{
  "encoder_experts_per_token": 2,
  "encoder_patch_size": [4, 4],
  "decoder_layers": 12,
  "decoder_activation": "swiglu",
  "decoder_head_dim": 64,
  "decoder_inner_norm": false
}
Rows from block 4 of the image encoder of a small encoder-decoder image transcriber, named by matrix and row number. Rows with one number within an expert belong to one neuron, the router's apart. Each number is 500 + 50 x the weight over its row's rms, rounded and kept within 0 to 999. All counts start at 0. Numbers have three digits each.
Before each expert's rows are labels from the 100 images, of 14848, where the router gives the expert most weight on average: "strongest on" is what is common among them. Only what is clearly more common there than usual is listed. The data: numbers of one to four digits printed on busy colour backdrops. In brackets: how many of the 100.
# router: router (encoder.blocks.4.mlp.router.weight, 4x256, trained with AdamW), inputs 172-255
# up: expert up (encoder.blocks.4.mlp.up, 4x128x256), inputs 172-255
# down: expert down (encoder.blocks.4.mlp.down, 4x256x128, transposed), outputs 172-255

# expert 1
strongest on: the digit 4 (56); length: four (51); last digit: 4 (29)
router.1:459453504577493518506475424491507476488489483494437515513533517470520354560536560501560522443495621540434570583477515507594492498463526421534576449440518488514558456511509500496385392434571556487479537486427546506545462522396493550440488397496537501460
up.0:462473500513495559481488588538583479509523505459524565471574458490452477489488518559476482483587531492516502570496487513485605513415524502453401494475521493548518473506457475564529554474553630412535345479492489489488552537481516446388463489445464493405
down.0:484507445468463525481532504472559536468408487499445499511529485566562500456477593555428519485581451486503520589537462459510495467515492525399543482593489595563467512440490487665545586532519491518524468455400427506544436532403470499460479501426577556472
up.1:502524490441458471429454504507526505549508555581538536440563447502446542479493446635398486464454471510472548431496541519536569549540586518345383455465526495420485574520496499504527580500491557510476497482566526455438516495401522486454475584541448523457
down.1:462498565519456507460404591422611446535556517541521454513514521428433536446512586461551454474492438433418507598524482515480471582549486439440478481494487565440553509471435425538433597495538523510468469402556400470466522478515470477434479399556459452426
up.2:613533563558497498591446549376470458501529563465509452483560490425495465523440476490508559490510545391526400511551580562522495565535485461510483461605515568512471455522556497498470569568518534441556592449504503532469487472527421441442528384570494454567
down.2:383491473435554489517448531481455565550530507500435457367549463540519465493472488514541492500423564470482496449458613553506521487475503530537537474595485538619507524563572483515526513546493438464424531481483448588513590534522553496502498521410550616446
up.3:533491475526458445499505504448495481473436588513494472487437453563531538534423522487463583515497615525466556508497457492468457531524520451541539446459481564595412516492489451443617490428479477480462502558507567575507445546479528532528484441618583444473
down.3:457535542454437465546526418530414530424495499528537476481475525482421525529501542484519482547461527530504429441391590546556447513583560496453488467453426371467456498523514522537432439508514533532467484528471513570549518468511527584482594480444521558539
up.4:356416534584562436501592478545499477552511542388463506618509466519560409546477544466519426480554520482509453368436545499583462482485570576556450481465514449523526509454562498566527540477479471503551437502505485520474407441563437531454448567538461593584
down.4:468577418448552538579455421451499459519445561522498574489518568550547567447578527497481477501546438528574480521594482494379552491485478514537480527550540551552462540494420430538555502548533546470440524441532464490449486464424418484583444564514534432502
up.5:486508583542566507476575466582562441568478478541543514528498390521550429555446489502512464438524473472502537471557450534406571526454538482470496448457525544484555470497448496547438492540526505545434548484567418487473640571550539481481424610423525546350
down.5:538550458440520425492561466602432512534499490509512515480579413487450545467508584449498524483540443537460452540570488512541504513490512545391480521485451518541542570409508510456444542594475371531480501515504534628551517518544470493377482584539474512508
up.6:480488500544473417494397469497523433535522549479467419455358666552433439539516434463537439482539440450505519554428501501459548458572597536502434507571417528552490490490492497639510527489562477476507502615516528489512475503484490509476519452465487461497
down.6:511427466589569511558480545531457594518520440451463490606474517457502448466443607505506453542521483415491496551562524467480527536401543453501443561463471436468514525465476482537585495441479515476466534504483478483503528593527494546558502471513413527539
up.7:478519570568497516477619554632511420509459527459542492571442497514506480546462409541430446521549480529526501428525459505489474568535458441528444542552561534533511494448473591544488531525447474582493444465529479501430481535472437507579471496599487514454
down.7:474424581567524455478498527453516546545529579570532557547598562512469525484561552518551542509525480450516436511457600525509522596567444504595528464438437504489547507489512522438578469507495490487425454521448502467554505509557389553524556443499509436545
up.8:531554543477546487531569468489480557461451441458569423505526423505526484512507520444508614499478577465485566530464522477507447520542426545430559493514458469571479503515521422578553494555532528516475492519508480551517538492458509432419468438449514489430
down.8:548415402512443504543482479561432569563516572513478444514466503495469439497512527542448457481451514490545480499492527527391459432547497542435550466446429481495443553401531500451482559466509528501510402513448449475493514484482482497462584452452422418447
up.9:466490420520564505588489459496577530509503536480469470577441471533459560549488440520536511501546484454481445550503485512470505540484531524516510547487487608593549509511555457502530497492554445446378451503530415583487572468550515608440519491517504593527
down.9:486554560477469529508498525443511471461503427525494492481470535400504482474528496503536445553485529508515563459459485531541477455531504564424492499481506466506452501456475486548504517448470521417456437461462491480358548513502465439487519486429529514456
up.10:452500578540556512512501541525478415510442470491494613470547488532519498568489450458536525475548478429469561533526545444510430531490512464468481499408505506443481516521513550514436569535515457524405488514527471521604474418442571459515477503434615476525
down.10:564626506505495487402472445515452501394537508518577549605514551495535472507546545504548508549433503507479448422572544521584492498587446451549644432412487549501548405509500518600413550482534488486504559500528532533484515559507542501505454443518479500452
up.11:505482418506440442538577483452546487501444477405485514387519516364476481546620505506455583568501480434480564515413465405506531547411612557493464464587509485455498508491465532504524515547467546509474580560510533468497472463513445508522448421523605473486
down.11:487451397504405548470498524526504475436373586454452526481602561512518587547466501488427427480517437451531486516457475547458427505554530496440446534466494619523506513542502445518565538404470479561536518457418508572482508438471548476557454543550531503549
up.12:506555565506522481585484522523575473492455523431488520426420470524584415453333637543533448503565495492498436497475487594509580506474509466423529511551482553409411459530530526513574503460506454482514454480438487445507435379531468494467461609537375514537
down.12:534486465460501542561427534563510416569485487486503518403563474471389555489507554512557505461525488486566432533454496515595591437478555543563427476461594402391476459482571529379515473417508572524526500568434529457548529429509480489490431538528436510499
up.13:553480465510476415527567445543478478541537565447521591550495526549530480521483420521452463462447542511472396474570509473510469466547528505519535536590449552500477530486473428586508461489450492461410481573576463481674500527440538461456461512564423444482
down.13:485405570448633528559471375464481441536536528568532525501470504494547569456604486532476522527444494491603461483610554522550385543499451492484492499492464432507490599504587508498401556533478508459557503482510520489474486411426456439482445417464433462495
up.14:473320526544500498459433472552498474504506579548459511585521494477469452520447473485411532431601437541492491525551582484484437475520543479431477602431559533555511481522551474485422455440513476519496546487504451566546447524512536474474523516453567539544
down.14:523517475524446501459518466466512435483469504518543519577607456502505477545472435450645512423541448418431502519543452524486507512448451429482567569592591497498492438539560483499587526572560544534564461402499456572497616458492516519575443500564483493538
up.15:524492478565528494456450467496458507430471468497528451604549399414540464495512433529485568466469531483503591473467579509557523570587503464471513495457520524518516496533483463469490460448483505560430611431518581576477461591452578441398501482513462491470
down.15:481566571528451535554591493447526514452519503471457545572605491570514421480455418526464490425539579529488418553515486496405555482544507451443524554551489502500590562512385557533480503521517537462567436518500528467437551485527547531452452507534533450419
up.16:487516395526563457495542524497493542486514531510529536575467539503485453562553514420478421454403498398454545580519634528532546523473505492539464469501502451419535528551565462543464512517364535459458430501457509514445547488542499487483422555482533519545
down.16:556522522437509501456504516486636491500479644546402464451541556489499566493522521511445478471582562504455506573520506471508469416477540472356461451464493433508535475393596415469534440440550528559488496510457462519505449439458484525505467420474446389529
up.17:514477448457536512490439559380528527464478565486519372506463556602533456480484546561460540501469497485536559554403465523517497520522476478555462441555534385392397486500512551582477432547526458554538525513449489531467505530625562585478435577488580533496
down.17:392450495550476507516571426486515444521519442490512444588464454477480473440489489415528370605383519507545473510505530533515382557487470374575524415540522565562502574537626557534493456462540569514489493539476552489436511428455457421593495561455488510621

# expert 3
strongest on: on a plate (81)
router.3:506531453465461537489479520509495488485531541491548538533537420488517575413531534455355455478485559502533461468559536506458461548473478573489432560672436537524424519477494539510492557568414480544573487470501534413490627498473498465511549510513376502463
up.0:513498476474478490436523486483461450540536444471545470515507519473386582450521534576435576505439471497529571487512503520510510495537453487429410548441430514443520556487546457619486538528506490473527438529487452528378467411467486468472492504527527444593
down.0:494452496536525572495486604479373443544545525423490517403518601524497485533496533423451449624474488522626498524533426491541469497413459474432569512500509487487528445436484526470424508467491524514495584539521459427503490476475520471502503598464503482486
up.1:516375593445435525485468542509531491505515509458507467448567516511572531488533558479460461488549509352518518449381510466492458517581530489554471451503490420521515487478476613451338476444551484477439520548489594506477397450498574422421516517467485525469
down.1:531547508453529476478465495449518407495493499431562507500522492534480519503469444527475552534482472506565591537494403542525535539512547542499616560553495467507533478523489495469560413563417477415459484524480526514569487496561454535424503579417550506449
up.2:456499523498539441610593458516488535514517410553495572539375466532555515610475546459554500471538497471489502473503471513455460541463558448446502474469557477524428504523416483392492562501422474544475518534495442525469570484517568525540474539481388433570
down.2:494452365547485565526534556511495488520466540487508476607479465575481556509439476525453459524483465384524572497521571518538521543402445572483550498512454546537529486513576441553543598450439519492494467614505496566510575536510443549570557477416492464420
up.3:481463443443542570496544505547569503482508463442545482564575428447517462523473405460426533465513555427496524487484531495553484497508585509543405475540539467466494463426478522510489489543464531478522402517526549493472440542565622472518406479429481539450
down.3:529516489539413443606466457561506549545425487466503535442449549509517444496553546475517445524495494488422464518484489551580396544521533468442338561575489598427437506487522476344527517419559489539489474466512489588486489524512537484524497493529399472558
up.4:511518491543448405460588468500442458509480532552571510450540492457517503538503416503476538428545589393493528529556519524522550595527437515476521508506517530551516538512471473495554449465454476493466534504489444583471529532558553557566477598480500488482
down.4:418504443523492469409486595453554524543571540520475526543499528450474543619520482450486469526556575454477468515415491364574561527519517576423508571516439384506497528494481445478566498506452450489506464590481458501456532548486445482540484492555480443582
up.5:575508503507454450531550514508538551532491544489610412521512479480478490490505510468516441526546467436541436544445527464498562450510519376479485579464508429553594474542555530463503469519475460555534584485480520493455634340488541618527510486504336437533
down.5:440466473544475487373546513455572570483531565552555567543459440448581516529489521451513480507505466495532480413437526382550493480502477465334605537481503551524486504526536472550447438579523517473456499426455486431569636488449578489473480527485530510514
up.6:514495641499532500550456512523498545506534488513501529563517519482565491452453468530462513527541398484500501450563468465520507433477523462576430438481461512498488478565525541441467495546502544489449476531494475513614410664469497495541429479517441422507
down.6:514398580376451488427521498509441562540513398566499433626486552506534629496505484475582529511464567554516583536487545508608548447424587560475566537528549522535524414500501436484415537573483393505507439572482467576513467494485563514569514486449577584434
up.7:452448412488544525365635464488498523518518499549537592444482460540513511538429495485479481554542505524451475515444482476556494503479507537433466420583489591528526499574486439415459518486422439515472338554442561508540494516496455433480480454502530523235
down.7:488546448517581448573512572538556426508476539463419505516486528460535483463508603574519543433554484596537426600498510429483483521522542492526538487588466523472463552529519483382509515501441479499428374492513537475520533547566398384552446445423427546513
up.8:560510557592503515516621454401425465508512525482491484444395458604498469548542433488602509549485408434543494481510489458478558488494449542506498531527485490550481548490545520649554450493510505533501394484503410469460537524467479540544512512440515376488
down.8:493556467523475538570590457544462586470522491462421460538448469508473497521439515544551402557479436506529536425480477543457532509566507575535522565619546481482507493581488502504423472475490533547547605561505397550495393497464547417520586581511625484522
up.9:492457503480588498517559475435558466492507377524545533571563574558446490512496418504498463528548532464488543486541413553480422534482409608438417531507478569532396511487579432565540492394540554521463496523524467507592560443504487480497533565539547578437
down.9:504468519478570532528450470584556560414561503515495506520510546605524459535547477512522495590583425494559536539466438466570502529532478527649464491411502383466518506501526454614515481560474607476536452465505555479436516500519559595476529534444422485516
up.10:528473500449346534518443555480508457454502499517461524556488516494512509516457515424478580418495572515492536491570596556497542491553487548415378512559494557568513474441465529580508496559540445465522600487521522482495558579467628466472495510550454441490
down.10:478523481518396578453414432478463517501584540501536526491505503473504472535407503445501476467576514487470474515423482426449546531489478394440550438454491511486466488494492512457458460525462437521518452475553572476583417496477438509479354533529530453463
up.11:562455459555576528480487491505437433426491514446520457502530505505467486493516400481481441560485444512509433534580535534515547471512431503479500470494483499470493541453518490486633550526541567424450568446454453646563435570393405594533507441419537533510
down.11:535484553497483427467463424532402541506463542496411507566570592465448485394549519563462472463522525459454474473496515589391468473578504432463565403480489593518644551438424583447606575502519524489543494492411619413528512486467479494481521505493413525590
up.12:551507606485518504478479471623504497550534462442504517433528531488502439601438517521470498523517434552492494432457498523507503512495529451386624507483538490536475501480567528412519534528462471417445482518541481469408515599454477494392503528463421500526
down.12:515627565478529519457552538445407496556624519562543493504569560428458530465513450526492506548508508485457521433547438494488425544550500476682521513553544450548432496445524478600569523434464459577502496525387547483490591475452564480454416498536518490497
up.13:509447487532482508600520577338578489541468473526424475586422524572556459470496586504495421547518413425553463431490412564533497585447458615507499442496516542601455440510506491529427538461553482482539584487568523452430474543488547461533506586515409496496
down.13:421483452439625482527457437590566516513507494444512525593488477472436495560400482525532491519490451520464506380567500461451506407433561499451560528466443477491435530517528395511413629474455449517420534486471491459489456467469484491430552341490610522552
up.14:485521551452509473461540506485409426524525470575510521444485437421444537503502475476408538493462563475485519441441528498501487532492527458484484448560483513493434444521527485506433469550454480519522399526557563543521476505476496562458569476559505439561
down.14:533518512518552499473496522459499414460430510494478552487395502379382565561485462431565492491514491552558587552503583472538559429480430490600492525615539510472475604544502608489559467574592423439450519524507495484521540489498445481424532573419551423507
up.15:469536616545543447539526441506472454509430496520370396449483473609424432439522448470510496493555504532511537513429522483533500554618570452464574503465518487530456496540431571489454501485484488516444529412556567454453557487564480520479470564477513468443
down.15:521479503515396516479469575514419437610443536501455499400496471470568490461473504614474492454468516473539546535576467475424576514492511628504511404555447524438454464493509635484440494535495481504451505482523571583540470516450517450493501512409460582507
up.16:497486497542464504535387499483444552512479446450449466477480523552434440532542491514422576551568510484449565448462567490493612466525583479513453464404509451545497448518465468446571480504587538485517538424567527504526511433467468455470541502662441440437
down.16:481556554447536502590453386440564447516458556512443513609473470478530460490467495464530539488536625485480544471523636529467554465494554514475473528484445439474432498596520507557486481511524453570564456549617482438522490487385595464561605497422476557531
up.17:491466562529493476484484500491480501475549488545561491528556515572429519541444449543587518518451570469473520541602482492549447523482408492403407451508462586522512518487441386527474521525509454433510549497472538514482535507510428520440477565522422534474
down.17:501444338477461488447461577530505538501553497517495527528567488516487524529457624574491562633534546451458413484473507593506547469437482472495452464439547571531532437381436433597549531433514483604546574462538506525577467470572593515548625543568521495549

# expert 0
strongest on: length: one (95)
router.0:515468559504521467465499522517472598521452562474554531488395550527531497463563515503599563531450508504592526513516486493504577441516600433442352551453458493525630507516481476429445520487492508478520511523520498573470457521541567490650433529492596404505
up.0:482502440484537538474449503533506449530501478430485461489418445542498568512472506473461565508475529591530509530493581570527494499427568512534481456507484470543439489566504533555540563459565438671473532382500489559503600471477380539385474564516444572344
down.0:496513553516484525574459414517523520568453560593517524506547538352495478507551568472601469521527484439547468557430554415581407567440463480494542464531530514470518543443589530459458499436484478582490464522462485559516489521388538463466507510531423520465
up.1:565419393457430562513581515466612464512557637495537507475479532517606412537501440434528477563432480407438499534474535475498581557534448508540603438469524443408498505489416469428502433469536457472495441611531476499471491574463462458552436588462494510491
down.1:456591519494431518544505460527555540451512586591548486478535493506477458529635533505520540520549605517466486521557479532443569498501500473447367500507489508501535540546536477518523414580487478403543507482494494513515543526428520601410423490470467475536
up.2:515483476500538484452598513458490471515483493516439460506406577444456542564594536509504444489472493496530387580513506463548491544493494418520529465481492410387513505423450506506465401510499456538483460543539455410562421496499525509541528668541540443544
down.2:455478590525481508517469555483510440578491502501495521446450569538552586543522485468463542524518585468508468535523471511537579537620461531536482524394434433495450401544564499428478547528524487401553587531438514560517560536583450431443525510539536574504
up.3:472549588538448529424592536464446438496438546609505488541441512561525443492459468507565500506487427572530496473418580508556532466526403361491496468454515372525468494490462490495486461458534567552528614420503448506440574468462478442560511444533585601489
down.3:471442506528540541511551467488438598519570622458531499566527540626474453499428449516534510484483535468501455454546484449487553436528435460552528480551482495463519516490539522496447530463459525507556485512492523509544437396459535495506605491397509491569
up.4:459467576537480476482604470445477487517461450512508499449533470463480540561526484448520547583549463477460469531470528551544524544450451475465453473435515535463530490440525491607480502443571463525465458449464489494501501515536522533509521500523375569473
down.4:487644466445390547557409480483491483470502541520498530463410559424474496475566480452578470535584569500431509473509502448470499485518480381461504475488506468574450444524437544472581506440468555477487562490541542478447496478468496526515484499441443403512
up.5:488525497483494467436342539494499420479506478516410369491573582451467468479445516490511473487502509596495565517460515542521526533514415558511474497601552525488459553479465559493481512556462396455503484479472589512459533577392477382505496466460485538490
down.5:510561407541502530515507487465484553575581558543549441460537431574487493511568513493470449459461505472493459437439478475567481492426428441472420608499514418491525563470431544572568544470499539486520480493461469431541432546493438527480432586485469532510
up.6:516571501606343465533560537530508507544491509531537497524424476509539503491434486491507561457538494498611443454477565558478420589529400476503465462527492484575546502489533528531538499540463505467494522555540541578484454441476593603452491436500570422507
down.6:539575493451383510458560496488465483573556503520575530515580517453475536545599337462523541535545412518463443518537463501455530452541525562521616451532528350421577453521504630488568505434491452467465561502533574495472529497496438563544457595620466562411
up.7:484533493434531410506501475490461461500517537556531433538458497514529448470492465564445597525514491499494499534418473449594602531548609529540612502509492454515497549482469445539540518568591436696461569496510440475460537588459421369561560494461423549432
down.7:568481511492565489589444439485476549505528483468464513437470486577497529451545452472569462588515382498481500442580567407599500555544444541502487533447456531509471572552508625489409523540520572465478456422560581558516559506566492446519467505444405508441
up.8:399501524493544484467591478618534436516464365455483501586475579482439544517537455498537451671521513488473454422579377498479519388566519461441554452529491520466559492561589608549501545491473450415498461485541499522532567491530490477447490472474458489459
down.8:452457492520410496503546525458445481513522528497452430523616493489517562516526472480555483466393461455555498469518641433471447475504623524417534519464458429520534529494467564550522542485500482502473444519492511409550534509527373544544525464527499555423
up.9:444478458505444531579486529628483569521499377556483429496513479507466440517486543437560624574520519540505563595456526505493595405550540473489516454474524604458564455503490499430480515468470454398510570509501493589551387584547546543490482529584489434628
down.9:456518525558443543449553454449501471525537494486465482477443513460490537466511450551552481527500477476474446491497401595482597526419594526480510494437463557562578374396490560577492475412508325499526484515504494456502462553522490522531486476511498539459
up.10:523499455418471547468458443564556451419409527484501430404585470479433510484502542477477463473510501376559499475472476434513503508468452462508519495506579536455460463518477462513540472481550569509408470492542488487515560465472492491522534505527526550569
down.10:435403522488485460532509437502427542520436551491501513423570405420529478501562570558433509450447501531521510495448501459483448459439439470525442548568508508573486389474438549455571560491527500415504477586532538474574477471548483476495534498448524545573
up.11:426496523533537492561430501522515512478556485527411516461511547537581561538448443483468461502534498602459546390526530472528543420565569500528403501527525447497455531520420502567443491471573497452413496584490538397489485513480459523553448549597569539465
down.11:543564498501531541495583622511522445528480477430332561507478525561509491517545473487514510453525488506539448515434523465539531440539469463386601487397480493515472558575533545433484599451487419427570495544526492450450557478521577519535492562634437474476
up.12:535467503511498492546532498461457426495507467572508541536442457524580501515434504531418452472528493541518469502451516506512574541563554560464587490562506427606404508475463487495465379575558524543518441453570561448530399601473482444415547471520512459535
down.12:471538562451564546524434556606521488448489466449523551589548384568462620478569517445540500515484370527424494535505532503475408543540525530460413528526467576488530523469485538510533464488527530481455546493554390604461555459550432450508511560468602505498
up.13:475443529575426467480532517494506490410507503490516520556400469453600521526485447600448427467480499482436434457522523454488531564624484520469516419486533499602447407512519490459586463518477522399526465519450498506513541481417441568496504479598503498440
down.13:508557418440517487440473545513528539547437509448481404552481565569527515491432412468493521473548592459568543546476428622455471429515520446380546641495430520443630477422464543540466526439552505535415580551528481372448497454451436475479497490539612547494
up.14:502475541502478510494590483524524487518513485452459459484492520549407552569460550549489544574537483519461553535417494528496579485460558531539512433496482389413518566488526491447520505476496460459485462487507538438510487350394395555537494540517462546487
down.14:500520513537500452587521466488507520499516506519582462490522451481489531564550500533517523527502498508534519537574507491492593443348506492519423478530619432468455440406541583481548544514535460468548556498514502499436530509492457522550428462468481463530
up.15:465481448481462441633519522527482487549470483536495516535461516519560449519453619571547500512541529485473570529490423547519403487532471422585524485544490457439428423502479513454561511554487578465490491483583469464464531520463530514526511436504482464533
down.15:504444435478480533532493507483496484539586509495482523553391527602515559534511586420467519468427479469574581493501579613455493542538595413569483528501501505518485524455590559551493448488442475524497520498503561530479493495466531524552511377595522445494
up.16:449487559517509559483539465473604521459575501465472464505562389590575506521455488384474375541444545471432562546414426501425584501598491556535491492490507525468512486548460496440498478546543476536502422564502508600560471493504578457444525476516405540417
down.16:491479433561383576439552444577551514464416496513492421535502472516427494452503526420585475490540485538549471580448480495428496485589619498464405484445460532411512444491489499509582512470502449551507478453534582465479468456485542528509557593477475546481
up.17:512505539437517485452496447533482505581507457464523506578425618431523465485464431555513491497410471456510499510513508505542503513480401588466501496495509463506512499527543440532518566505396572560422510582573410421559520480341503526426481573485538504518
down.17:454371437528463510522513532530441495534549508566496530500556585547507471445457492471493484566479509475452525484457538612516584496529534577514428468508458427489485527504502486531505540461618461488489552512515419517497462579451484505485438568517478563469

# expert 2
strongest on: on a plate (98)
router.2:486567500442499463547483522494484522509512435494488409428472501479447551555398395562511485526517361509476424455494492482441461486530434581502600472437536467482436535547515473552611522524454462516445465499536468534523468494530420449475536557498468598533
up.0:447505560479572421455542518465565490512455528501488616491481485511563469526433490486524480602544468417493514516556424513536517528448490545514485455465513483417576503539523518548420572551482509438485496437496477526546383538554405579523448545436507473451
down.0:535495421468500499606428512487510544537558508541448534478462592485524469464469579483529461470522553430486444415498508469324434541595553483442520515491454449652450477562511453555525483562517467541400447465574491444473531451520469463454568502434487359571
up.1:505469426492539478475539524462433527529464493464518414446417556521417487546446517464601362522552507563491494472468472528501537527437555530554526521424491480477609505460427549371460542530497548490481510505541434495520512432453508523558490421506572385587
down.1:486467485516499546511554399530351426511465442539472519525507520454449496405524436440479459429469579523485494488477461420492479459434514512476327394433488472508495475548552539514592449583491496437546459480419434529532610505435483433524481500522435498485
up.2:459407542537567577466537527478454530446538606456481466552426444554503543552535560505569526484540570426485495597456488546417493479466502469482524413553491499431496429464485492458475527490456447548486522517482507486425485564520459441603487532586453526371
down.2:528468532531520504442384500487487421556556479520483494546523486536519542442505504468503562518471522492468548552494433581631543423514392436545430438579562556478522521455539446482483552460398523497544470461507568600487445534582548442582425461464475468480
up.3:485416571470502483462532553493595435483532537576522481560459492396506536547495535427412484502500512458466571477568555487539464446445621479597382516423525435573577533425523525617504501505504550446482391514543507541447520615452575448559482418485509517503
down.3:489480555565567489480563510392523464506469517505455543445545549530482516523454480451536476605562495536503540547478525477561520473449420521488529528502406540439589435536601487443437597530487545536499401485465545483501451436468494450508463421453286475536
up.4:476513527483477457577343510517489493489424528567559493459497452505471456472543546386436500533555549429495463447517579504540396449491541454572380478495484460532548512482527456538468510476477533442436506513528540553444554529449455615472486461491576441478
down.4:466451573550429512536517550498511414479533390492450564427426491500486501582551590407482442436598549525526545437367442458512524468507505528465462504555541445463468555460473483388606373431398519482503415500492506550508446451521456602480505529573583490496
up.5:487472457496461519405334495554463487479518563581546603503452516420555420450516580505435571543522452529470527428398476453449570445543515583498472432439489455551560519528465469575511538478447538497522504429520394442612534536551578531494501456535495476517
down.5:485351456457502542557533532512591457500463478505475492482452522467521522417531506511497490406544413533421408466436317535542482532409515530435449458505536447502511528511472587539499514483522542440521474502517511402509481510440513452516529492544452411544
up.6:505460566421588523492483502419549532484517550584516551505518490466398530508513482521436606450418629493490427516533488497544436523484465542547524533519518529472464481475462435434412523499584521400485464495537505659404370526460493478491460554577556493496
down.6:512534586433435524474513528588424494568457422505557578469501500564542559489509418472521499434482511588516577418427432528470546446492503515609514550486475436497407535446445504605542463456497531477449547511532478518501500515487454482495403524541510388452
up.7:505481511485537500498620457568477516484451474508488464586514456450515600467456542541405448670501467525535446521443421449467514484417445550520439473501484514430446439591558514467444522480509483422521433518389473548561462543528478509552455505485611458492
down.7:531615487456500495515481493482454531542602456505575458481435547490493499387471501488542516501551535502564495476502499528514541541539533463474533457521463479505443515554482583463467545528520460520459454481539470537476493492429516416466535563471546622549
up.8:477503531569490503510429511441452446509512542458494412636523514537480478421505502493456555549530548394499555467486565410462511467538496459455592465564510534576496456456482535615427420464434557523450620497525477485493551573387416450501541398447479475481
down.8:555536457491568585416456509473450476525495519476508430524447504510524489479459576512541485584501511490476509501537621467492420542435540555516528525558493482533584559535491479395498486459567497472506573578446509488514563600550393504495583445495504557498
up.9:490445562444427494440511441486504535516468483539429471529452523545461520519476499606507425468481493458518492522517468479494487469510374532470518508530507466379433529479501358669541570522525591437445480518573513569554518418525457455572537483445551568501
down.9:501531605445389518553418505492526571466470517498499527539480417553501483473499503405442486546511509595478480571430551535541440546489539492538536533434435448546539518531522499511622491511486583489592532549492378472464509517544437460521514585497445465534
up.10:434524474422481469418599452557509506485511501471529493516485527499517445495434561467506418518462474457444517463466563485454560463547476449445425490595470591472544442501521600555465523515482432468544432562478486521511415434522518496470411473576381523569
down.10:517462444614500507552529451482481537488470568464375517487546485563519431487509574506517452497442484509550448563400568437378557489514494515552503462434572465442483437545507480391483510546544391519524530455507544519495489452436577483477565515484360551517
up.11:506476495446567530486500500597474470485501512528499564571500470469489493482531389489521572488494473524524572485487515480479494471530547591532460456418495538392498390528505423486381433522590406529499493468449566393552555445455541480547440464487575410440
down.11:574475513469509470437468487435475502557453560416482479475475508476570499450481531536458508496518447529481532411414605498437541499533460510592433434459431557459437568511483587495508495431583548499530521437598528557430491552553466538524494464511613451610
up.12:482471590549483521492521464553450410344478470411520485497536406513516438470545495458344500468490565499472539450618437447531491559537419512511550529513506498550508468487527484592536512514425489498480514463538490450538443438453620510480403500542414512558
down.12:492517516552454534612539384401525504488541552457507464534485479572487477557468524535554502428429484507494502530457493527411449562438459511465436564497524417427528458510540413456538582532484461478544431487504536444551542473504467513514450442495497602527
up.13:421555501467444509456369482569567503526456586484493485514483631521568445466492449468471542531470521557488538455409521491443447497515405506535470391619477461475489533534526454546523536464587489493457439516566456467559499504515517527459539465512420483496
down.13:577507402512485556576499412500549483472481471436498486398534432661551536554475513524536504489504460475500485502533391504570560506452459493458437413487532549540543470557507599409533472446473528543469501463432559521442516495511501504491550517625457476631
up.14:531433560534538499432473476551509548549507496449613531525570524472461596440416510489576601491530499562501484553392475526524448540526442600506475481513466442420504528463468424499529353529485543568451595522519484445587468532439427538558448479470537505542
down.14:480426510511478424471596499349386443516534449467457561541477618511460624579513471423511457509551570542551579494480498478505483533492516566497558451570484478559518471419531562534465515409503541467589481370637550488479510449519511496524482451537500509526
up.15:418468492512506468425508498502482473505443378506461514513503458446453467537503608432521444491518421426530577440560468492448423430459482448536525503516536420380488461445504545446443512486376648427484523483444500547605585480516470414552542462543527515458
down.15:527544494600487514540390505489502532578512459526529455513421505504488363495497498468502535512517410477496428517471490533490442447561439465457549474514458455461433557515389378493509538528579629488462511518501503515453556538475471357438506526457510487552
up.16:516483554576581462408535447466505534514486547483482548542495400559529483473494404527556493412579496476491510480511526509499516564640573551564427503432488480468508583537470595480509519587598549475453492470524514442544405427496583443498575527496559498543
down.16:523617499423509496497478463547571448500464572485474492511476439538571504461417477467428513545567427510493408557507570493522507452535497507623513402415519586511516613462563511630512490577492562505507551544450574441478450514476483551529560529585538532560
up.17:478483428532460414466550518514524439506477511533506426528530435440584530548473539497451546396533477401455537358458447467541554537465394597534569563498492515505414447594486501630532541459531547441438506485440445543419434493472534436435473465542438537504
down.17:550530592513520542485591555495602577424383542487583494469585505522546453458459536540480488497507591442518501530475409488425523503612580483592490541432493511389428544439395490458547478528535525511478510523561463502397493576533566517429379462476502458493